config = dict(
    model='image classifier',
    train_examples=61250,
    image_size=24,
    crop_scale_min=0.8,
    num_classes=28,
    norm='groupnorm',
    kernel_size=3,
    stem='deep',
    avg_pool_shortcut=True,
    optimizer='adamw',
    lr=0.0032,
    beta2=0.999,
    batch_size=256,
    epochs=81.1,
    warmup_steps=580,
)
Rows from block 6 of a small image classifier, named by matrix and row number. Rows with one number belong to one channel. Each number is 128 + 32 x the weight over its row's rms, rounded and kept within 0 to 255. All counts start at 0. Numbers have three digits each.
Before each channel's rows are labels from the 100 images, of 14848, where the channel reaches its highest value: "top examples" is what is common among them; "lies over" is the class under the peak. Only what is clearly more common there than usual is listed. The data: made-up road signs on poles. In brackets: how many of the 100.
# convs0: first 3x3 conv, stride 2 (model.blocks.6.convs.0.weight, 192x112x3x3, each kernel summed), inputs 0-55
# convs1: second 3x3 conv (model.blocks.6.convs.1.weight, 192x192x3x3, transposed, each kernel summed), outputs 0-63

top examples: % (66); & (25)
lies over: face (71)
convs0.51:119099129130127160133067196119219106097121125124070132146133130108098121128077092113115157129099144131096148109131111118166164102113165108109158159068069162115159125050
convs1.51:055134153106117106103139093101106130118112117108138113082094011139175084144105111074090094103129113108124155143105123156118090059019119121121113121160129103127122150131156089136111118104070042

top examples: H (90)
lies over: face (59); symbol (41)
convs0.17:141056123127130100145144149145123039164120145133108103062173102113163136105120115119164125150117103175094078108103055116143081111137072148096088134131162088078114104090
convs1.17:031105086138129100081089190179171114114106106119093152105180118094171135139088137115148068091120116137103135104093121166082193043181117136071107123094109121074166152134172110113129080148080117

top examples: % (95)
lies over: face (94)
convs0.142:144133143117105159118116159103170083094094142068085132153131124094045131109132108139182134115059142055073157128153125151159110120149120145098162112157048135127135169101
convs1.142:090112134122091157110115054160120127128145120083160114060140066108128101152095154138023088055057119085112091130062095087118119092081170108117090126086100113130086147075163108123121156108074058

top examples: star (49); cross (37)
lies over: face (53); symbol (47)
convs0.57:125132116118132136161114096116200143134102130128078183090089096107111166093127155182115124173097155167093093120079091073162131144077149121134080028146149075089112093063
convs1.57:110171132154138138175110125119160136149104130120088152094126137151091114089113093106131130107147173129131168194157090131131115126078165112109108099111122130141150089095173109125092189127058140

top examples: % (100)
lies over: face (82)
convs0.115:149145146106115095085117191087205128112147127124147159102094110133077108093109124150139134106119129088107158049141092066139056115101138120143211121112096180125140110119
convs1.115:063098090145127116110149149169043148156189147118140093082123041134102093104104111062134134129135102121141097096104178136093087108137125120079107089109125083161110099098143064245161118147060151

top examples: H (100)
lies over: face (78)
convs0.72:107104110172179102106063109113130110124098113163130116075122113143135126096085082142136147102083134100101130086090128110121087114111150127119079040087039094095120129099
convs1.72:098090081119148151149126098158159117147150104134107141088118086118178135140174159188075082118146127137134146119136159134136165156080096144104138103111080116134108116071149149126142089114003032

top examples: arrow up (73); triangle sign (43); drop (27)
lies over: face (57); symbol (41)
convs0.89:070140125153160140115146078116053082058137113125083166092160103123118146118181170109085079136124148075081121149131125131077170122116104080105077114105047105139144113165
convs1.89:140132118104140072158135000115162149203170167117154142175128154112154163180178185192055127111112167180132137119123080086165127093123169151099138148118108164105125146120158104071156118108167105

top examples: H (89)
lies over: face (60); symbol (39)
convs0.73:116135185108095109099077101122088095146176122122136109119125081134117047110090105102113138107113071149151077133158136105116090118122096144082152113098065120102115077139
convs1.73:105138163174121098096159107193152040140182145082155144145128112136153142148080137055115148155074155135163128141157158166116106149142129147091081155188158139181124147109090102136055141052150118

top examples: H (68); B (32)
lies over: face (93)
convs0.63:097054135175153131120092095113117073117109136119122098112166120142100105131076103115114135120109140096053118066109135112153106131127092161069151063099044118105103120114
convs1.63:090095143113130093110136173075102116153123133136126129090164108102157104119154114117134114121135130105115146106119111182098102116212095105098116108107136115109125109132154092197138140107190047

top examples: arrow up (56); triangle sign (53)
lies over: face (75)
convs0.147:114096138155158074137117077140105164095063105133076106086167077087079081105144087099091049151094138124150131103141123061131114112073126097091162114086146126120099088100
convs1.147:174124152101061118157083151051131148166111201110109085094138154219114147118106129173146196138138134168134101130165168123136101063139095110128115140109110098139119066149097185133105125150132178

top examples: H (49); arrow left (37)
lies over: face (76)
convs0.13:154075154113147127113132068099104047160101104113147106067096107110113090137124091092098128106121154118083124077125129117130104076099125118040106117085122144051144097137
convs1.13:108087125140081124072170078135131024129124115074098118152101118140163101115102125100117099095106100126131137126085182083164120178162136132091098128153172098092117123117139088121131061053150110

top examples: arrow up (74)
lies over: face (58); symbol (39)
convs0.27:058089168155158154096088117131090118080140121128139137105135095083165126120104147068091110145116124121069117106122119100090190137127118084145095129111029107104162125112
convs1.27:122097119073143104128115129024198117147087105096125131221100135134118124125152162187141122113143131138115143162099153116159175077127099150094102136122136098095161135137116088050109099136179070

top examples: H (81)
lies over: face (75)
convs0.153:133073111157160142147098071073131134106112141171095123053133137119159122095123146145122097103062098107096074068134132077152091090131119119093116142081092087109087094087
convs1.153:123113109074157144171079168131102195071087080160090157088153099121137126150139156093141052104174136129117127130159126144110118084144067134126139108119130182065147114114144096079162127176038120

top examples: star (47)
lies over: face (71); symbol (28)
convs0.16:166099111098111085085120111137174164095113126130093120067130093154108129105176072036119129132104181176095157126088116124148111079139127118103093119110071125126167086130
convs1.16:114148123134167088107175064112136094182139120076120102081162185147160120117125145132114127124112122164129144078098082124124144083123147131094101131071155146109098107104165122113076126092122160